config.yaml
model: "CTC image transcriber"
dataset: "analogue clock faces"
image_size: 64
translate: 0.06
vocab_size: 15
hidden_act: "gelu"
fused_qkv: true
moe: "top_k"
shared_expert: false
conv_stem: false
momentum: 0.95
adamw_lr_other_params: 0.001
max_steps: 3600
batch_size: 48
Rows from block 6, named by matrix and row number. Rows with one number belong to one attention dimension. Each number is 500 + 50 x the weight over its row's rms, rounded and kept within 0 to 999. All counts start at 0. Numbers have three digits each. After the name is the row's rms in percent of the matrix's.
# v: window attention query, key and value (stacked) (model.blocks.6.attn.qkv.weight, 144x64, the v third), inputs 0-63
# proj: window attention output (model.blocks.6.attn.proj.weight, 64x48, transposed), outputs 0-63
v.0 092:430526587479470485381528466510498527446494552435457514500518499490561514579486465422516504500558542425493405469553434502559549490531508583551505410453383550523521552556490450476517443524508613
proj.0 086:461428521484554556588496428540508514488453499509500464468486520537585462510510421539539410546424525492549608509461594406492469522468496421427605565495565468486499435517489499511532475463581413
v.1 126:427444503579512557564433551564511505430525511518481515521466531465529542608441483460470501435487577563404508569560506524394441572520558563490462551586580509442504537464548494463564490483541541
proj.1 120:509523506451536455458568452404450485563462493510491529495502483479519614455502371531562478567576480408537509499463480537569560416541492381530511440469474517562516432585428438507480521526507483
v.2 086:511549443369549617476458491445540543528527484550482476517498477548476484434587480519471524537396557519396533542536491497487509507421554508582481571473615495507404507532507521576440484467501474
proj.2 085:528546478591420446442552592490520539488516458606527464462475545502477542493464674474510503513556469456523459483463461520493537499527409485488452442509409526459589479423431448436483520496506545
v.3 100:465487455430552463535480557523517511533430564575530466526413506446485523416510532476510614578433479481488507464476527602415537452594412550483499493503421531560525458522547502590533499569432525
proj.3 108:566484533518439508457446464465465516555477473486537538489545492566502570558471531448516444487559491572468502523564397379532449579435500548462453495599447456443518511579467502412379508449469504
v.4 114:492432537495523497583524499529460463413515539466606583594473448525509484507546623451530469540501443554558540547503437586513497429517449546506551501512562558409493464471473415500496600493504563
proj.4 110:506475506515464439522435500491485447557490464421402466490527549567535509553559386434464620582471542539474510452488526529417503538496440522505513509480390430521491499612542495442424455522554530
v.5 129:499497533437509577329502441562465548509492605498464454519502514491513513443489502456456587583360500490477430524504476490501508477476541594499485506459518542472506490461495447599517514513408573
proj.5 133:488512463568437536531513537483496573480476445573561494366497496533531479519512561519574453507518526514507549448528465529464513620414521408456540478595511500477484542550442498376517443417575510
v.6 101:545545428532502564434477419523474413510549589447505393518481508448616387449517539431505435500469541509519483460547535482562443494488465502470588502500454524509452411475504477453544393508466523
proj.6 101:380451552463466472625536595527442479440541489457461541481457525550445454544444507472540502437509470485519490520561439450438522533513597414500566601512560507507505566570428471492495513499576488
v.7 099:534506574422480397460542500480504507521418477430430437463493390424501602477468533497503545554488431494517507480494523521594551512555517614504497510562443524556514440520438412502513564526453572
proj.7 100:492514481466556527556430472522483539528587451485568505493524567535528475524436452523494472450407543468483486439538499537474507560310486434502600515485444488416500549547618540455526467525493501
v.8 106:481401434536438458488503532465515515493512557475515470500511462466528524574422431373506543410473450512518445605563565523514455533533435535459485422463426571543499501482488482520528369512548568
proj.8 105:426579589447582507515524461493472462480517533490446591496523468546575466552537445519550417521536530518484583520540420431475574448524614436480557507480566482504599482523506483537482569562543439
v.9 115:624478391446464434571544558461591458558493557573507558448490591519464447526458455485485440468450448494554547549522541529478469508483449536433570513446538520474526525515466568614481521542505455
proj.9 122:446651536468532524454474506514442484435486475459541497486492411550554524458569550460500550516584510561370442523500466473501542390593495526520465445511463458461483435460527469488390505507508537
v.10 092:570546491572493461536512502545486485531410486507507519571551561519430432472461484459577520359542571431493471431494498607434516470524477457468518467487426539494546465562508480498450484526647542
proj.10 097:478492587467569501538486483457547497551590566439520481535476437479532515604512473447409499570494512561488504571535635352563511480568544537483502466490498420476487525512510541474508505534407475
v.11 097:541527582593493433524520516521495532433451487441495521511465592458516562591369507451489489536492542442464555432480590518510541522487475494468479414554592453453428476516485526463547506583469401
proj.11 103:422419530438536606487518520471499427520535477431509542595580428507528525410624451541455520422546515458483469531522524529526458473426538492484519491420423544579527477393484539483510499518464491
v.12 078:565496535483434456446456481577504447486501559416508526534504495507469540524559485517506422469437429509499551462497453417466513535464544431437532575448562471505501404524400537446483639435583538
proj.12 074:481539423481476543564536564511468497532488430424480487425499518505491463539472552505413551437479599511497432494551553610574585495520434505524530484529445514519485612527590449494526396551450548
v.13 107:619562459459433407554432510419550483528443490564569506434483503528433519452502476584553497466501442443501525477470525535462560507473501442425470469469481440484553513574527557491417546512631494
proj.13 111:479555547509526534447528485517503539491537487422492492514532481485513504519520591469376505520493512502410489528555541411537559435511489668473465450504479547472482517414600462502494539579386559
v.14 085:558512497477468518567515490537488455496385451553521507600440463516436610375463495468492592516526394488508532479495534471459532531579500505490460540448480480531600430465570479546525515606513510
proj.14 081:562539437506510492430401518428485514522499589445589540441540507556533505578505512471489442479452536492459434477544449500535485529503516542397526386633472539475465515605465491496503492526443582
v.15 087:520519485556594548570513508467496436546503496489581540466493505608517436499556549501596500537587510459459494509528522435549434439436517484528396483525575506534379513594491553535518487443577453
proj.15 081:478421549569396396455502566532415521504466509520484475604573588422433410469529505502422525514481461490525508509514472510472500540582512508480388452451483467544574474417499462480435470525494524
v.16 108:444539594500460447512628525578465535528523446478488555501528569538472563524416469529455451550502521523512500469536448501365517529519626492461491541532497542504502568494424455526471529471385436
proj.16 115:538425391418534546492401424482516497433445534579513464516454422473499544462528505511536585478484505433483504491441576552636440478461379477525498430514485461486470475482523493464526470445530448
v.17 101:406455461461457391653574547513451465498580465553459535464496509562540439552501502542525450472504548545547448529509508483433495504544535492513556534564443566526451529527492432450548503394466435
proj.17 093:529444470463545502520416393492577450509476520520465466577450479453427510494490493461488628549527443519531507512468405527565477439480454484609464499457486411442521489549553468578421475542579457
v.18 077:446516505404402469443554563564458487530553502455490566555538533594497490457513511523511501499400553479525478524577528439510599416483495481491547465540473570569498453544426432543478573475556403
proj.18 080:519528436495466453552514477468547486550496438521461452480500468477483473561625633423450548511543552579525500497441491534555444564406456451491527489452484391459512559463542487455440391535488521
v.19 077:492508544529496476526495537601489528454510507502534602538464516606466503452593520578556630594457471426546521480495469530438479366504508461480469477490470567505459501515487507509501639467533508
proj.19 076:564422470501411523445442506479478504630394459503452413486503495465482472538571547473416509516484523566431535464478530475505489637479435587485415450534500415535495553517522500466479470483452481
v.20 130:528486561545512512515553444470426518437432443462510509557565446441473441540506601457516460401474507481516472464439508505609471552527465497458539503545602483470501412570446433553408510504476598
proj.20 120:521483597474546444590503541545572493530626529443529517519518499550475501509481414452504559522473526516524543477579593570427508495510530492516543505499404454495527558482588558425624454453509462
v.21 093:513463416502535501564487563469509451525459456429591424500606530467476539500472561427609431529514586514500537471484562440439618517487551491491447571472577464509564525504487515544497514530410457
proj.21 081:482541506549490520432494481526465437440571509496419593592458489487536464518500437510415557484580503560478417615497514608524443496409503566473495426505471578512458453473494494432445473580509505
v.22 108:486521559558511500546450565561510450617488470479487562469467506480527499509432453467437501421606473568523551535503465490509426478490415530519483473488491491555545490418493542478566495584649398
proj.22 109:484528418462525419451544561458478456427520521487568487572543494459580478514538406518531476469501481484515414533452510495521508476603564459495529525438554480539487466537490504623410496557351523
v.23 111:549599532418467502608499497506441487589536432539511497466477509553442456399547469523498460523561453514556538469469402515398512500453503467526501517442421483578557530497469508523437513483535367
proj.23 107:563447362529513488418499509467573490393450552505511451501487478504524483570451597458488583483431477518426447527461556466582501514539442596513501499519498474432443496460541505544475508543411585
v.24 108:441517531454464538546535496519439472477518534515555457514388530442532544512460591508465502577476497512456494503540548519455495573546511605536479450446609469408479491477561472572561491513340458
proj.24 102:511410490517494556469509486437511526447435467519495550473575509601494494452539465421563530488500494423462539464482392543515472486429468465462503492606401548561454519489389435422463461503592521
v.25 100:408428459457536586459455469505533573390501461453499491523557477574505567498569513475522604509452532529457562585552517520516598458508556492554415515588463520485450558432504474460510524529559552
proj.25 097:535548508564425431469519470482494437643518452580446487514440562459532501547530537543481415573535526418551507482410487479424464573417459478446536445415523537514541451536448449512554529486507508
v.26 100:548460502448401487444441505454502385491411524583527555538491524550547533462498495551544557418526431511487504526446616556543485469487471511508428463504536419509614450468608444524487527522530508
proj.26 099:463562499553520480480513472530493560565522508395603537462558503523496461507644464475423573524511544483486461516551380413455537515557552563417533411565526560516438466506511531528500469514473509
v.27 077:528550488437541485458480441440468442579445529450519438531495452507529566511525513489460582584433494524431572580523525477478507533546579537459501576361428440488450574474481543442583470458465504
proj.27 084:416501443514402518489478535514524519450598439537481513430407501583509499483420496475491404453528478462508402506512462505558503539474451556476506443613547552503540417522458390529448550558469488
v.28 101:510532500456455554409490447423573471587490518499495463481493453456544551482464445552482465498544388462536520621531504534562445520531562559526483454406482509419598561389568503492512468488483522
proj.28 111:452578508519541507463462487524423546375511504526516510391479519538544457464515424551560470495468508457436522421434505463432572466574485503458558495561600574527420469496443499579542542554523559
v.29 107:491564467509460512642544547469542396526468476563524555531419520469593498513539495462579473479575480496469555458539502564491407525580576502569491557514530575513519427497527422461487503454498582
proj.29 113:527461511429547486484412464455429461511491571422536494543475544571450541535509408433435559480455459460467505534512451441488569490621409438443486396518475474469492455573483512586490493554526451
v.30 101:414426436556525513491415551572477474533465513519455505518531467412551476544509527414558557448454595537475510479492504463537513540553445438538556564463438480540495403487485500462577454504575627
proj.30 110:509572508457503480566558481464534433536563524447497568566440513541475525558422400484457366500574522569585485563545483515484492499481549436482488522510566488524593519621517522558477486484475423
v.31 094:612438466388459461566506515518499439461489575420503509507568522592482485557562548472592458504414523513473501567598511462487527484489509545545529578410588515474447500524464458513542557437510522
proj.31 098:409563522563484517501509547497462465535526427499452470469438537535529452526477525462424581604540570539434467495470490585499543498434451536521494429519418458491568480498487422452373457594558520
v.32 101:501496443518483462547549523497465476593536498526512464551422441482451424485512469471512412415549514537524518510504450543454448556436495539534576535340546579464453421572486538557498457400530498
proj.32 096:503535495487568557504500504466563496400510569524451550482520489530513474561445447438489547537507496559497489499486521485569573350641445440572481555531428442489538560524484518465463472608544522
v.33 098:543573479468612564525532373494480487439496504458497492586502530583539451463532480398528423632443509499518558471523428461556526466456508426525542571561534499515439487511499474447552469494456468
proj.33 093:477369479531400509540429647518481413485551524489473481495471519533460534470463619528499552471502487496535425523531532527459428585486443483485534463469475510437527489527434474492468473467599593
v.34 111:636527527492510490530550463490484532468511588493565462432404505474551465495466558387497498571462443500480535460574520618486488505474490577449489473550427537531420509517436455552471437584460528
proj.34 104:384456501452484516514505498466445480445484469453501525538541523600548481559479520488536531483438507406401520484568440395460547547401511466469522488457417439429557444477527486382479539452546496
v.35 086:470547446534537534504547417437443546531458465415565435587525513503453475523497447406522427499514548457539462550440444456516577535425562550447404445473547546423486550562479557546514509444558494
proj.35 088:468447552540496545456481549501532447391570528568391541479561478461572411460565491516484477532531493533490545544503636520517498478553508470498597453421493516506465507425486435444523459571537588
v.36 089:540497500425492384441570425439564521554424475479437515458588494533431540487512433502470476496498405482576566524439460567521540512508546473425522509447480546465439478543379549541454510492460557
proj.36 086:465577518499518581531378480616468502426562474549576469487430467513520508459493555561466506463523569469429462466526583440504491422520409568509544469511500514436550492480619513473533536436533501
v.37 091:489461441460574532535490491539435525410530565486565428558475534544494528438593533451503540545469513497482512443457612498456578454493446486460434470657498479555505483456482521507506552596443445
proj.37 093:504433535559395424453480561509508449596468455453476537534549479457496478516541586515530549451527519526521456549532356496498435586410572558480517537471419518483458528500504453398467506472475551
v.38 105:554519499491549522462496478525553528634465581589417450452400554403504446486480456588483423542444465449526544501431485513522426519467464544480484513489550463462543492505571596548543527463440466
proj.38 113:497476529525475577435522545503413535421481455513586553411563480524424544379436501542556483454566459532445474468533463472507556455587491493574447534575477512529459532453430539490490465436491592
v.39 090:498448506518543511439464471571502542569506477539459532457516457559433473448499557632508499501477528456515457513496473478460560491474508433472499457383490444404356524531518622584538463516553485
proj.39 091:474534515541427515483552513496507542429477499578482484525531550434449448474434541529455414536575507516477498430473567497546448419475508608543384546541498496614575573454461469437480516418464526
v.40 106:517556485569475543487478543431563425535525457508565571464573514533543491473420517540557518543608500436505394504571524479544481412557549477513477409540427488523531616499543471499485433532578482
proj.40 094:454514510482526423487502452499411601482494550499481433540479560456519462502554491495467470504422447521486576497475563431460477581497556530402450449472644528553441426454452498581456563510451450
v.41 132:538449464454487509563443510594561474485516454391413441514511468494465472470475516454500432469493532549541523520618450461445491521516461524563596572395483520469433444459546537490585436579519459
proj.41 137:474555482480547513537577573433459442476505534546454517512463542540559482608382530475521487525533521509484434496422545542535497417460540483543543555500437477522559562583370464507420550547520564
v.42 087:524494420492468553538497455586495483487576617609465491472485504476497465502554511565436501439536504508503449521538452445497507567555447512482575477409442482421588491435495543458550529498583621
proj.42 088:501590538515547435514521493460555535458400471406500445436440477478478527470428466444562394581471524520467527483499486514506528393562556497524478584554571496505446537608556414535459460488491500
v.43 098:366530510551449459528599555522431469446567496452537547586443471510560528529513544439508518494544538486507452491556512492562528453508480580497515421545484635518493438551473394441539549460517502
proj.43 103:534419544456518485550461440458518464575452505466390473533569509482525467522615421429459517511455502524538566499462469538477482530424507381497550533410476415503493536531530496482473434605576470
v.44 075:498522546429526462478515471485463428498411498472461511569569565535501606540503462464498558540511454504447526491450609509578427496564508549550468525563637414502540487465499481499571546535393481
proj.44 080:494473509546514510487424591551500517558598509489657529515455446523566513386529468539537566428512579471564421517515435569486474527460497511447564417560440597514491474480487486498477517491481497
v.45 103:615451410472439458523485598428630464442542524454465472524526495525465525495513463597484539508485516493472495536584595490460484434547466501550577546435445509541496568456536492410474498491461436
proj.45 101:398626523476527527466500486521440519607486443503427464429412514512513525532459578492478483503511463548436436491446439495522523494480519558535440532517514519513540420473419497554437619606479457
v.46 095:507463545611505500439611502520476542516517561501536554564449512460551431517410556508473471501504542526560489544502470642532521402471448554459516410543432599443511526459511410495516506484491489
proj.46 093:412454495467496538518460414453511472464511476503424505463567493506482492501617372497507529572498474531464549452485543405451468555496518448547514546427538385522463464514455618442485448454562483
v.47 080:510574527474498481527492502418509519531434476527439485470463507489415531432420475578452499567523535434529515526445453450542632520482538522448443468573442494430585570542536485409460584530576455
proj.47 077:506477492482521519453507466472532547473551443519535451471568473460478576446551564521432403526441422500463489503511622519537474491450499494462539491458531561457393459467583506531545503568448666